From a checkpoint of a small text-conditioned image diffusion model: patch size [8, 8], layers 10.
Rows from block 7 of the denoiser of a small text-conditioned image diffusion model, named by matrix and row number. Rows with one number within an expert belong to one neuron, the router's apart. Each number is 200 + 40 x the weight over its row's rms, rounded and kept within 0 to 999. All counts start at 0.
After each expert's rows are labels from the 100 images, of 14976 (inputs lightly noised), where the router gives the expert most weight on average: "responds to" is what is common among them. Only what is clearly more common there than usual is listed. The data: larger renderings of crowded toy scenes.
# router: router (model.blocks.7.mlp.router.weight, 32x192, trained with AdamW), inputs 39-77
# up: expert up (model.blocks.7.mlp.up, 32x96x192), inputs 39-77
# down: expert down (model.blocks.7.mlp.down, 32x192x96, transposed), outputs 39-77

# expert 29
router.29,207,204,208,142,218,115,137,202,195,214,202,182,232,216,222,198,210,183,182,126,241,150,209,264,216,151,236,167,154,282,219,185,153,154,182,135,276,227,158
up.0,200,157,200,200,200,200,200,259,200,279,200,200,200,200,153,200,234,200,317,200,200,200,200,200,200,200,200,149,246,262,200,200,200,200,200,240,178,200,127
down.0,200,200,200,200,175,200,200,126,200,120,200,200,200,200,292,141,200,245,145,200,200,274,200,200,200,200,249,279,200,121,200,200,200,200,200,130,200,200,288
up.1,200,200,200,280,200,130,288,200,200,170,104,200,200,156,200,200,200,200,200,279,200,200,266,124,200,232,200,270,114,192,200,200,156,200,200,200,269,200,200
down.1,200,200,200,200,200,290,200,200,200,200,298,200,200,281,200,200,200,200,200,200,261,200,125,200,200,116,200,200,317,200,200,200,200,200,200,200,200,200,200
up.2,251,276,200,142,200,200,200,200,200,161,163,200,200,284,200,200,200,301,200,54,266,200,200,200,200,286,200,200,125,277,200,200,200,200,200,200,200,265,200
down.2,200,143,200,200,200,278,200,200,200,200,252,200,200,172,200,200,273,151,200,276,109,154,200,200,200,101,200,256,200,200,200,200,151,200,271,200,200,200,200
up.3,200,200,139,200,200,200,200,132,218,200,200,200,200,200,200,200,200,114,200,268,200,200,200,289,200,200,200,200,114,200,200,200,200,62,200,200,273,234,200
down.3,200,200,200,200,200,104,238,200,200,200,200,200,200,192,200,200,200,291,200,124,200,200,200,200,200,200,293,200,286,200,200,200,200,292,150,200,200,200,200
responds to: count: two

# expert 24
router.24,189,198,192,172,226,168,175,230,213,201,260,132,251,160,306,248,167,245,200,113,223,232,212,265,198,195,259,174,209,236,237,138,134,206,157,174,173,208,150
up.0,261,200,200,200,170,200,163,278,143,200,200,331,200,200,270,200,200,116,200,200,113,133,200,137,177,264,220,200,200,122,268,200,200,200,177,228,200,145,200
down.0,200,234,200,200,200,263,200,179,268,200,289,200,200,200,136,200,151,228,244,200,252,299,200,200,200,144,200,200,200,270,200,200,200,85,200,149,200,286,200
up.1,231,200,200,200,278,151,200,157,200,200,200,236,200,200,200,251,200,200,125,200,200,200,200,154,200,200,200,200,313,200,200,200,69,103,200,177,200,200,200
down.1,171,200,200,200,103,200,260,272,236,200,200,200,200,200,200,200,200,200,200,200,200,269,200,200,200,200,148,200,159,200,172,200,200,260,200,278,200,273,200
up.2,265,200,200,200,200,200,332,200,200,200,200,270,215,200,200,200,200,200,240,156,200,200,200,143,200,200,123,200,244,200,160,200,144,200,200,293,130,200,200
down.2,117,200,200,200,200,156,200,200,158,200,200,200,200,200,134,200,200,200,96,200,105,200,200,200,200,200,200,247,200,200,200,200,278,200,157,200,277,255,200
up.3,137,200,200,200,200,200,200,158,200,200,200,200,200,200,200,200,190,200,200,200,200,259,200,163,147,200,200,200,200,200,131,200,200,309,200,200,200,200,200
down.3,241,200,200,200,200,200,200,200,200,150,200,200,145,200,200,200,200,200,200,200,200,129,200,137,200,200,200,200,239,200,200,200,200,110,200,200,273,200,200
responds to: count: two

# expert 16
router.16,203,232,213,190,193,100,171,192,157,204,208,210,244,239,187,262,161,277,147,141,217,192,214,225,180,153,258,233,136,249,222,197,169,138,149,206,154,256,152
up.0,283,269,270,200,138,140,200,200,200,264,200,74,163,200,200,200,200,200,90,200,200,200,200,200,200,224,245,200,249,200,99,200,200,76,200,200,200,200,200
down.0,90,200,275,200,200,315,200,200,260,200,200,200,200,200,200,200,200,257,200,200,200,200,200,200,200,130,200,200,180,200,200,200,200,200,200,200,109,200,200
up.1,200,311,200,200,200,114,102,200,101,200,200,119,229,149,200,200,200,200,200,117,200,200,200,260,200,200,105,176,200,232,200,106,200,200,200,200,200,131,259
down.1,200,200,200,200,158,200,273,244,293,161,200,277,200,200,200,200,200,200,272,248,112,200,263,152,200,270,200,200,200,103,200,287,200,200,200,200,200,200,157
up.2,200,200,288,149,200,200,200,200,271,200,169,132,200,200,173,200,200,200,118,200,200,200,200,200,200,200,200,263,169,200,200,200,174,200,200,277,200,200,200
down.2,200,200,200,200,261,200,200,200,125,200,255,200,240,200,310,200,200,162,321,200,200,200,200,200,149,200,200,200,231,200,291,232,254,200,200,200,267,200,200
up.3,200,200,242,270,200,200,260,200,200,200,289,200,200,200,200,270,200,200,115,217,200,174,125,200,200,200,200,266,270,200,200,200,122,200,200,200,200,200,200
down.3,200,200,160,124,200,200,144,268,200,200,200,200,200,200,200,200,200,200,200,119,200,260,287,265,263,200,200,71,200,200,145,200,200,200,200,200,200,292,200
responds to: count: two

# expert 26
router.26,228,232,285,138,233,141,99,191,179,248,218,168,142,162,194,226,172,171,229,169,241,233,213,249,268,194,234,205,140,229,187,131,98,191,171,166,228,199,210
up.0,200,200,200,200,218,200,157,200,142,200,200,200,200,200,200,200,200,200,241,303,200,200,108,200,166,245,244,200,200,200,200,131,127,138,200,200,200,200,125
down.0,200,200,284,200,200,200,200,200,200,200,200,200,151,200,200,248,270,200,131,200,200,159,200,200,266,200,140,128,140,200,200,290,250,258,136,200,243,236,200
up.1,200,200,259,200,236,200,200,200,200,200,141,375,200,200,200,262,200,200,200,200,137,200,200,200,302,200,200,200,200,200,200,200,112,200,143,200,200,200,200
down.1,200,200,200,200,200,261,200,200,200,200,254,68,200,200,135,104,200,200,200,200,200,200,200,200,84,200,200,200,200,274,200,244,286,200,200,200,200,157,200
up.2,251,247,258,200,200,256,200,200,89,239,200,144,200,305,290,235,200,153,200,200,200,184,153,172,178,200,200,128,200,200,200,200,200,200,200,200,200,200,200
down.2,124,200,104,144,200,90,200,147,262,160,200,200,200,139,125,200,200,231,200,200,237,260,200,200,200,200,200,200,200,200,253,200,200,200,200,121,200,200,200
up.3,213,200,200,118,200,200,200,200,200,200,151,96,256,200,200,232,200,200,200,200,200,200,200,125,200,200,200,200,200,200,200,200,200,233,200,277,257,200,200
down.3,200,200,200,244,200,200,200,200,200,200,200,333,200,200,200,200,200,200,200,200,200,200,200,248,200,200,200,200,200,200,266,200,221,146,234,150,124,259,200
responds to: count: two

# expert 1
router.1,233,200,257,273,136,184,249,193,174,208,167,203,140,184,186,227,262,227,166,303,157,180,186,105,226,258,213,265,231,107,170,244,256,135,173,259,218,217,208
up.0,200,200,200,288,200,200,200,200,200,200,200,107,200,200,244,233,200,200,200,288,158,200,200,259,200,238,200,200,149,303,150,200,242,117,200,200,200,200,162
down.0,200,200,200,200,257,200,200,200,200,263,200,200,200,294,164,200,200,200,200,200,200,200,200,70,200,113,200,200,200,200,226,200,79,294,200,200,200,200,200
up.1,234,200,200,318,200,200,314,200,200,200,200,200,125,200,200,256,200,200,200,200,148,93,200,200,200,200,200,200,200,231,136,200,143,62,200,200,200,200,154
down.1,200,200,111,200,200,200,75,200,200,200,200,200,332,130,200,200,200,139,188,200,200,200,200,200,200,200,297,200,200,200,200,200,200,209,200,200,200,200,200
up.2,200,200,200,85,200,200,200,102,200,200,200,200,265,173,140,200,200,200,200,282,200,201,200,122,200,267,164,200,200,200,200,156,200,200,113,200,200,259,200
down.2,200,200,200,200,280,139,200,200,305,200,143,200,200,287,156,200,200,100,129,200,200,200,200,200,200,200,200,200,200,200,200,118,200,200,200,200,200,200,283
up.3,200,228,278,200,303,200,200,200,285,200,200,241,160,200,200,200,200,200,200,200,200,200,200,200,200,200,200,200,200,200,200,200,200,184,200,142,200,125,200
down.3,142,200,181,200,177,268,200,234,200,200,306,200,200,200,200,169,146,200,263,303,200,200,200,200,200,200,200,200,200,200,257,200,200,337,245,252,200,200,200
responds to: blue object; purple object; count: six; its colour: blue

# expert 18
router.18,243,207,208,171,262,112,172,168,171,181,190,209,197,177,208,267,168,242,219,63,227,138,259,257,210,134,241,154,201,229,212,126,151,175,201,210,212,219,158
up.0,200,200,200,200,200,109,284,200,200,200,200,200,200,200,200,200,200,223,289,200,200,200,200,200,200,162,200,200,200,200,200,200,200,200,140,200,200,200,200
down.0,200,200,200,319,291,200,200,200,200,200,200,200,200,200,200,200,200,200,200,141,200,200,200,200,200,200,200,200,200,160,200,200,200,156,274,164,200,278,254
up.1,200,200,136,200,200,200,140,170,200,200,200,200,294,325,200,200,99,200,200,200,233,200,200,200,200,117,200,235,200,266,227,200,233,200,227,200,200,137,200
down.1,159,126,258,157,200,200,235,228,200,200,200,110,200,148,137,149,200,200,200,152,200,200,200,200,200,200,142,129,222,200,143,200,200,200,200,200,200,200,200
up.2,200,200,200,200,200,281,200,200,200,200,200,200,200,90,200,200,77,200,200,200,200,200,200,200,200,200,200,200,200,200,200,200,200,200,200,200,200,200,200
down.2,200,200,200,200,126,105,200,200,200,303,200,129,242,258,200,200,200,275,200,322,200,200,200,200,200,290,200,110,200,200,200,200,200,200,200,200,161,200,200
up.3,200,250,72,200,243,259,200,200,200,200,200,200,200,200,200,200,200,200,75,200,132,213,81,200,200,200,185,200,200,200,200,200,200,219,171,200,200,200,200
down.3,200,93,200,138,200,98,162,200,200,200,289,200,200,231,200,200,200,130,273,112,200,200,200,259,200,129,200,200,200,200,200,200,200,130,312,200,200,200,200
responds to: count: two

# expert 19
router.19,233,153,182,181,188,245,280,227,128,165,176,194,155,220,159,240,208,193,219,251,206,180,175,188,178,247,145,274,221,122,242,249,235,235,213,243,170,189,217
up.0,200,200,132,200,200,200,200,248,200,200,225,200,89,200,217,200,263,136,200,258,99,272,200,141,200,200,200,200,200,200,200,200,200,200,200,200,118,200,200
down.0,200,200,200,200,200,200,183,200,200,148,109,263,200,200,200,200,200,200,273,200,200,240,200,200,200,259,200,200,200,263,200,251,173,200,200,110,200,273,200
up.1,200,200,200,200,200,200,150,269,129,200,200,200,151,200,200,383,249,200,200,200,96,200,200,144,200,200,200,244,200,82,200,200,200,200,200,200,200,200,213
down.1,200,200,200,200,200,200,323,200,296,200,200,200,222,200,140,200,140,200,200,200,200,200,200,282,200,200,200,200,174,200,200,158,200,164,200,200,200,200,200
up.2,200,266,200,256,262,200,200,200,90,285,200,200,200,200,200,129,200,200,244,200,278,200,129,200,190,155,200,200,200,200,200,200,200,138,200,200,200,200,200
down.2,200,200,105,261,158,255,229,200,163,200,200,245,227,118,282,200,200,210,200,200,136,234,200,200,200,200,200,200,200,284,200,200,117,200,303,200,200,200,257
up.3,200,200,200,200,200,200,242,200,200,200,200,220,200,200,153,147,200,200,130,200,200,200,200,244,200,273,140,242,200,155,200,119,200,200,200,200,299,155,200
down.3,271,275,200,200,255,200,200,200,301,147,200,200,200,200,258,200,200,151,275,290,200,200,157,200,200,230,200,200,200,296,200,200,191,157,232,139,137,200,200
responds to: orange object; count: six

# expert 4
router.4,165,184,131,109,261,133,212,239,246,229,236,197,247,228,245,163,203,138,154,159,212,202,233,231,158,171,124,264,211,257,204,196,156,206,309,218,230,231,226
up.0,200,200,200,200,116,140,200,200,200,131,321,178,200,200,200,200,200,200,284,200,116,200,200,200,200,200,200,200,200,200,126,263,200,118,200,200,157,200,200
down.0,200,200,200,200,159,252,200,200,200,258,121,200,200,277,200,169,200,200,200,200,276,257,200,200,200,200,148,200,200,138,200,200,200,257,289,200,200,200,200
up.1,200,200,200,200,86,200,200,293,200,200,200,280,200,200,270,200,200,200,249,294,200,125,91,200,200,200,129,200,200,200,200,200,200,200,315,200,262,155,200
down.1,200,200,200,130,200,200,200,200,93,200,200,200,200,200,200,268,149,200,66,113,200,200,284,200,200,200,301,146,112,200,200,200,200,200,200,154,109,200,200
up.2,111,200,200,200,283,200,323,148,255,200,200,132,200,200,200,200,200,200,200,283,200,97,264,200,200,246,200,271,150,277,200,200,200,200,115,127,200,200,158
down.2,200,200,327,200,200,200,129,200,200,200,200,200,200,200,155,200,200,200,200,148,255,264,200,312,200,200,200,128,200,200,200,114,200,200,257,200,200,200,200
up.3,246,251,200,90,200,270,200,200,200,136,200,200,230,200,200,87,200,200,270,185,200,200,200,200,113,200,200,200,200,200,155,200,200,116,200,200,200,200,140
down.3,200,200,200,200,200,157,200,279,106,225,120,200,200,206,200,200,200,200,200,247,200,200,200,200,200,200,200,200,200,200,200,200,200,200,200,200,200,160,268
responds to: count: two

# expert 23
router.23,228,172,236,188,209,258,169,195,259,237,216,219,179,170,232,220,237,150,234,162,165,179,176,159,199,263,244,132,174,189,132,224,121,164,203,137,204,136,267
up.0,200,200,288,200,200,255,314,200,200,200,162,200,200,200,148,200,200,200,200,200,200,200,200,200,164,264,200,200,200,200,200,200,200,200,200,240,200,200,200
down.0,200,200,200,274,162,251,127,173,200,200,200,179,200,200,312,200,200,200,200,200,200,200,200,200,200,200,200,200,250,200,200,87,200,265,200,200,200,200,200
up.1,200,109,200,125,304,200,260,200,200,163,200,200,200,200,200,200,128,285,200,200,225,200,200,200,200,200,200,200,200,140,200,200,200,259,200,200,59,200,200
down.1,200,291,200,200,77,200,200,200,200,200,200,154,200,200,200,200,200,200,272,200,153,200,153,200,200,200,200,193,134,200,200,200,200,200,200,200,293,200,200
up.2,200,200,200,140,149,286,200,243,200,200,131,259,273,145,200,200,200,127,200,200,200,200,200,140,200,200,200,200,200,200,200,200,200,106,200,200,200,154,200
down.2,200,200,200,200,200,131,200,200,200,308,200,200,202,200,200,200,155,268,200,200,200,200,200,200,200,143,230,166,279,200,169,265,200,291,200,200,200,200,200
up.3,213,200,305,276,200,311,200,200,155,200,200,200,108,200,200,200,258,200,253,200,200,200,200,200,200,200,200,200,200,200,258,280,142,200,200,134,200,200,200
down.3,81,200,150,200,200,141,200,200,299,236,273,200,200,200,200,138,200,200,200,200,200,200,240,272,200,200,95,200,200,259,200,200,200,174,200,200,156,200,200
responds to: light from behind the scene

# expert 3
router.3,210,238,164,222,174,176,131,187,182,256,198,132,208,240,162,213,227,120,195,140,205,184,167,179,171,190,209,128,206,274,215,147,183,133,142,220,218,180,184
up.0,200,200,200,239,200,200,200,200,200,152,200,145,200,200,200,200,200,81,138,200,200,173,200,200,200,200,316,146,200,200,200,200,200,115,254,200,133,146,200
down.0,141,200,254,200,136,200,200,200,200,339,200,200,200,200,115,200,200,268,200,260,200,200,200,200,200,200,157,200,200,200,200,200,200,200,124,200,200,266,200
up.1,200,131,200,247,200,200,275,200,322,200,200,200,200,200,277,286,200,105,240,200,218,165,200,200,174,200,268,200,200,200,200,200,102,200,200,258,200,152,86
down.1,200,200,200,200,200,159,200,200,144,280,200,123,200,345,200,200,200,252,200,181,200,263,200,200,200,200,200,200,200,200,200,274,285,200,104,200,129,212,200
up.2,200,200,200,163,200,200,200,200,200,200,240,200,242,133,278,108,200,282,200,200,200,200,200,200,195,200,200,200,200,200,234,265,200,200,98,200,200,240,200
down.2,200,259,200,200,200,200,200,101,119,200,200,200,200,200,132,200,200,200,200,200,200,200,200,258,244,200,200,200,200,200,70,118,200,200,200,200,253,29,200
up.3,269,181,200,151,253,276,235,200,185,66,200,200,274,200,300,200,237,252,307,200,291,268,200,200,200,200,147,178,200,200,200,200,200,200,200,200,200,212,200
down.3,200,200,258,200,253,200,153,261,115,200,200,200,101,200,113,200,234,200,90,200,330,106,200,200,200,200,200,200,280,200,140,200,202,130,200,200,200,161,200
responds to: count: two; light from behind the camera

# expert 14
router.14,159,165,189,144,241,135,196,238,119,140,214,186,231,242,246,259,142,176,238,167,206,185,244,262,182,151,174,221,187,250,252,145,165,175,225,155,249,275,152
up.0,200,200,200,200,200,200,251,200,200,305,163,200,200,200,200,200,258,200,200,274,200,200,134,200,200,200,283,200,200,200,200,200,200,159,248,200,311,200,200
down.0,200,200,200,200,200,111,200,200,97,126,200,200,200,200,200,200,200,200,200,200,200,200,200,200,200,299,200,95,158,200,200,118,94,200,200,260,103,200,200
up.1,142,200,158,244,200,200,200,310,200,200,200,200,200,57,144,200,200,200,200,200,200,200,200,136,200,200,274,200,200,200,278,200,200,289,280,200,200,200,200
down.1,200,200,274,149,200,200,200,122,200,200,200,200,200,200,200,200,200,148,200,292,282,108,265,200,200,200,141,200,200,200,134,255,246,200,200,200,200,200,200
up.2,200,200,200,200,85,274,200,200,105,307,200,200,200,238,143,200,200,200,200,200,200,252,200,200,301,200,200,200,200,127,200,200,200,200,200,200,200,238,200
down.2,275,200,200,200,200,200,200,200,133,154,258,200,200,200,224,251,200,200,253,200,101,200,200,143,283,200,200,200,232,112,256,277,107,200,200,200,200,124,245
up.3,200,200,200,120,240,200,200,228,134,271,200,200,200,200,200,200,200,200,200,200,200,152,82,200,200,200,200,200,311,200,148,200,251,200,139,200,103,200,200
down.3,200,200,200,200,200,200,200,200,200,200,178,200,200,200,200,200,231,200,186,200,308,200,305,325,200,200,200,200,153,200,200,200,132,200,200,200,268,200,200
responds to: count: two

# expert 10
router.10,199,224,235,80,221,167,174,162,172,201,269,196,215,223,273,212,152,228,188,87,308,172,256,248,196,193,172,188,159,224,178,203,166,243,185,168,237,237,136
up.0,200,226,200,200,200,200,200,200,200,200,200,200,200,200,99,123,200,200,88,423,290,149,200,200,200,200,200,200,200,200,304,200,169,264,160,200,200,200,200
down.0,200,200,200,70,135,200,200,108,200,264,166,200,200,200,249,200,200,200,200,200,200,200,200,349,200,200,200,200,258,259,63,200,278,200,200,200,135,200,200
up.1,158,200,245,200,247,286,200,200,200,200,86,200,146,200,200,200,200,308,159,191,200,200,200,157,241,200,200,226,248,200,200,200,200,228,200,200,159,200,200
down.1,200,200,166,145,151,187,273,157,200,200,200,200,200,200,200,200,200,156,200,227,200,247,200,321,200,200,200,200,200,200,200,200,143,200,200,229,251,200,200
up.2,143,200,200,200,200,200,142,177,141,134,200,200,200,67,200,286,200,200,141,200,200,133,200,200,200,200,200,178,200,200,200,200,92,200,200,200,134,308,200
down.2,200,150,200,200,242,137,200,200,200,200,148,200,137,359,152,200,200,200,312,200,200,200,200,125,200,200,200,200,200,200,297,200,200,200,200,200,265,110,159
up.3,200,256,200,242,200,200,200,163,200,200,200,200,200,304,328,200,241,200,200,200,200,200,170,200,200,200,200,200,200,153,200,200,252,117,232,245,200,200,200
down.3,200,270,200,200,200,200,200,330,200,200,81,200,200,120,196,200,200,200,256,111,200,137,227,200,200,183,296,303,200,200,200,200,91,272,200,200,200,200,200
responds to: count: two

# expert 27
router.27,173,153,181,160,221,217,193,223,241,149,251,137,289,176,232,200,185,165,195,202,228,221,202,235,175,135,162,264,175,246,237,191,176,136,238,196,309,201,160
up.0,200,269,264,200,92,106,200,200,200,260,200,250,200,200,200,200,200,200,361,116,200,200,200,157,218,245,200,200,140,200,200,200,200,200,200,264,200,200,200
down.0,200,289,200,200,267,353,200,200,200,200,200,200,200,257,105,200,157,200,150,200,160,200,200,200,200,232,250,200,200,200,200,200,200,200,200,105,108,200,200
up.1,131,200,200,135,200,200,200,200,200,200,114,151,200,144,200,200,154,200,200,310,200,200,278,200,200,200,200,236,200,200,200,200,200,103,244,239,200,200,200
down.1,200,151,200,200,200,200,200,200,200,200,200,200,200,200,200,200,200,200,200,104,200,200,77,200,144,200,269,144,200,200,200,157,247,200,200,153,200,200,294
up.2,173,200,200,200,200,200,200,200,281,229,200,200,200,200,200,200,261,200,200,200,200,200,113,200,283,200,200,200,219,137,269,229,74,200,104,200,200,200,200
down.2,200,200,200,121,200,200,200,200,200,200,262,200,200,123,200,133,200,200,200,200,200,200,269,200,200,200,200,141,200,330,200,104,330,200,200,253,200,200,200
up.3,200,200,200,246,267,108,276,242,200,200,200,242,200,115,296,200,200,200,200,200,200,200,200,200,200,200,268,200,147,200,200,200,301,131,200,262,200,226,200
down.3,200,200,272,200,152,200,125,200,200,200,200,200,135,200,125,200,200,200,200,200,131,144,200,200,200,200,200,200,200,200,136,91,200,200,200,135,200,200,200
responds to: count: two

# expert 30
router.30,190,249,218,286,179,286,193,183,272,191,182,271,240,150,190,94,212,203,233,218,225,210,190,124,199,206,203,130,251,139,165,266,280,263,204,189,226,237,218
up.0,260,200,200,287,200,161,200,257,200,290,245,258,200,200,200,200,200,200,70,200,160,200,200,200,200,251,200,200,200,131,200,302,200,200,200,200,200,200,200
down.0,200,200,200,200,200,200,347,200,200,127,200,200,200,200,179,242,253,200,300,200,200,200,200,200,159,200,200,200,151,200,200,200,114,275,200,200,200,200,200
up.1,200,200,200,199,135,200,200,283,185,200,200,200,200,199,200,200,200,200,200,200,200,200,200,118,133,230,200,200,200,200,290,147,200,114,200,72,102,200,200
down.1,149,260,138,320,282,250,247,110,183,154,200,200,200,200,200,109,116,200,200,153,200,200,126,200,207,200,120,200,200,222,200,200,200,200,274,200,200,200,200
up.2,200,223,200,200,237,245,303,200,200,144,229,200,166,200,200,162,200,200,185,200,200,171,200,200,200,258,168,200,200,262,200,240,200,146,134,200,200,273,160
down.2,200,200,200,200,200,200,39,146,257,264,289,199,200,145,200,200,200,234,200,200,200,200,200,200,200,200,200,200,266,200,249,167,295,279,271,200,200,200,200
up.3,113,200,200,200,129,125,200,200,200,200,200,200,200,92,200,95,200,200,200,200,200,200,200,202,200,200,200,200,200,242,200,200,200,200,200,200,200,200,200
down.3,200,200,200,200,200,200,200,200,162,271,200,107,200,200,200,286,200,200,121,200,262,200,154,200,200,157,200,200,200,200,250,62,200,267,248,200,200,200,200
responds to: yellow object; count: six

# expert 9
router.9,203,228,255,283,188,199,195,266,203,226,166,222,164,192,237,244,270,260,218,207,136,183,164,147,264,263,267,230,213,148,177,194,293,184,175,236,154,198,246
up.0,200,200,200,200,282,331,146,306,200,200,150,200,200,200,200,200,158,200,200,158,200,200,200,200,200,293,69,188,200,200,226,200,109,200,82,200,200,200,200
down.0,200,257,200,200,200,200,200,128,200,200,249,200,200,307,200,200,200,200,310,200,200,200,200,200,200,200,158,200,200,200,200,200,259,200,200,200,55,84,252
up.1,200,200,307,200,254,259,200,200,200,161,200,200,200,133,155,200,200,200,200,200,200,200,200,200,200,200,200,200,200,200,138,339,200,200,200,200,200,125,200
down.1,200,200,200,200,130,200,200,200,200,302,200,200,200,245,200,200,200,291,200,305,200,200,200,200,233,200,200,200,200,200,200,144,200,286,126,200,200,200,122
up.2,200,200,200,200,200,200,200,200,107,200,200,200,228,325,200,200,200,200,200,200,97,200,266,200,200,200,274,182,140,200,155,200,200,200,200,169,200,200,200
down.2,130,200,200,200,200,200,200,200,200,139,200,287,200,200,200,200,200,200,64,258,199,200,200,200,200,200,200,200,200,200,234,200,200,200,200,200,200,200,302
up.3,280,247,200,285,200,200,114,200,200,200,200,296,200,200,200,200,200,200,200,200,200,200,200,105,200,200,200,200,200,98,123,257,246,200,200,145,200,200,200
down.3,200,200,134,200,274,200,200,133,200,200,200,200,130,279,200,200,115,146,268,200,200,200,273,271,133,200,200,200,200,309,301,136,200,185,200,200,200,200,200
responds to: white object; count: six; its colour: white; mushroom

# expert 11
router.11,119,203,206,143,235,177,198,131,195,194,256,173,207,168,189,153,150,242,150,123,233,168,217,273,147,143,145,182,136,249,176,206,201,174,166,156,192,221,167
up.0,244,200,200,200,200,273,200,200,200,200,200,291,200,148,200,200,200,269,200,273,193,200,200,200,200,200,272,263,200,105,200,200,86,200,200,183,200,200,200
down.0,200,143,200,200,200,200,200,200,200,200,200,200,227,260,200,270,200,200,200,200,166,200,200,200,171,200,200,200,200,200,200,200,133,200,249,200,299,277,200
up.1,104,200,200,218,200,156,200,149,200,200,200,122,364,200,200,200,200,200,200,200,200,134,200,200,200,200,288,200,110,283,200,200,200,125,134,200,200,200,200
down.1,245,200,177,200,200,342,200,286,200,200,200,200,137,200,295,200,200,200,155,200,126,270,200,200,200,200,200,200,200,200,200,200,244,263,305,200,244,200,200
up.2,200,140,200,200,302,134,200,200,200,231,231,200,200,200,200,200,200,200,200,200,200,200,200,164,117,200,200,150,200,200,200,200,200,200,200,200,138,200,200
down.2,200,257,200,200,103,266,200,221,200,111,200,121,200,200,200,158,200,200,235,200,262,200,200,200,200,200,200,200,276,200,200,200,200,105,200,200,278,198,200
up.3,200,225,200,270,200,281,236,200,271,200,251,168,200,200,200,200,200,200,200,245,200,200,200,200,121,200,200,200,200,200,200,177,211,53,200,77,200,200,200
down.3,200,200,200,120,259,200,200,161,147,200,242,200,200,263,200,200,200,200,147,200,200,200,200,200,200,146,200,200,200,200,200,200,200,308,247,290,200,200,200
responds to: count: two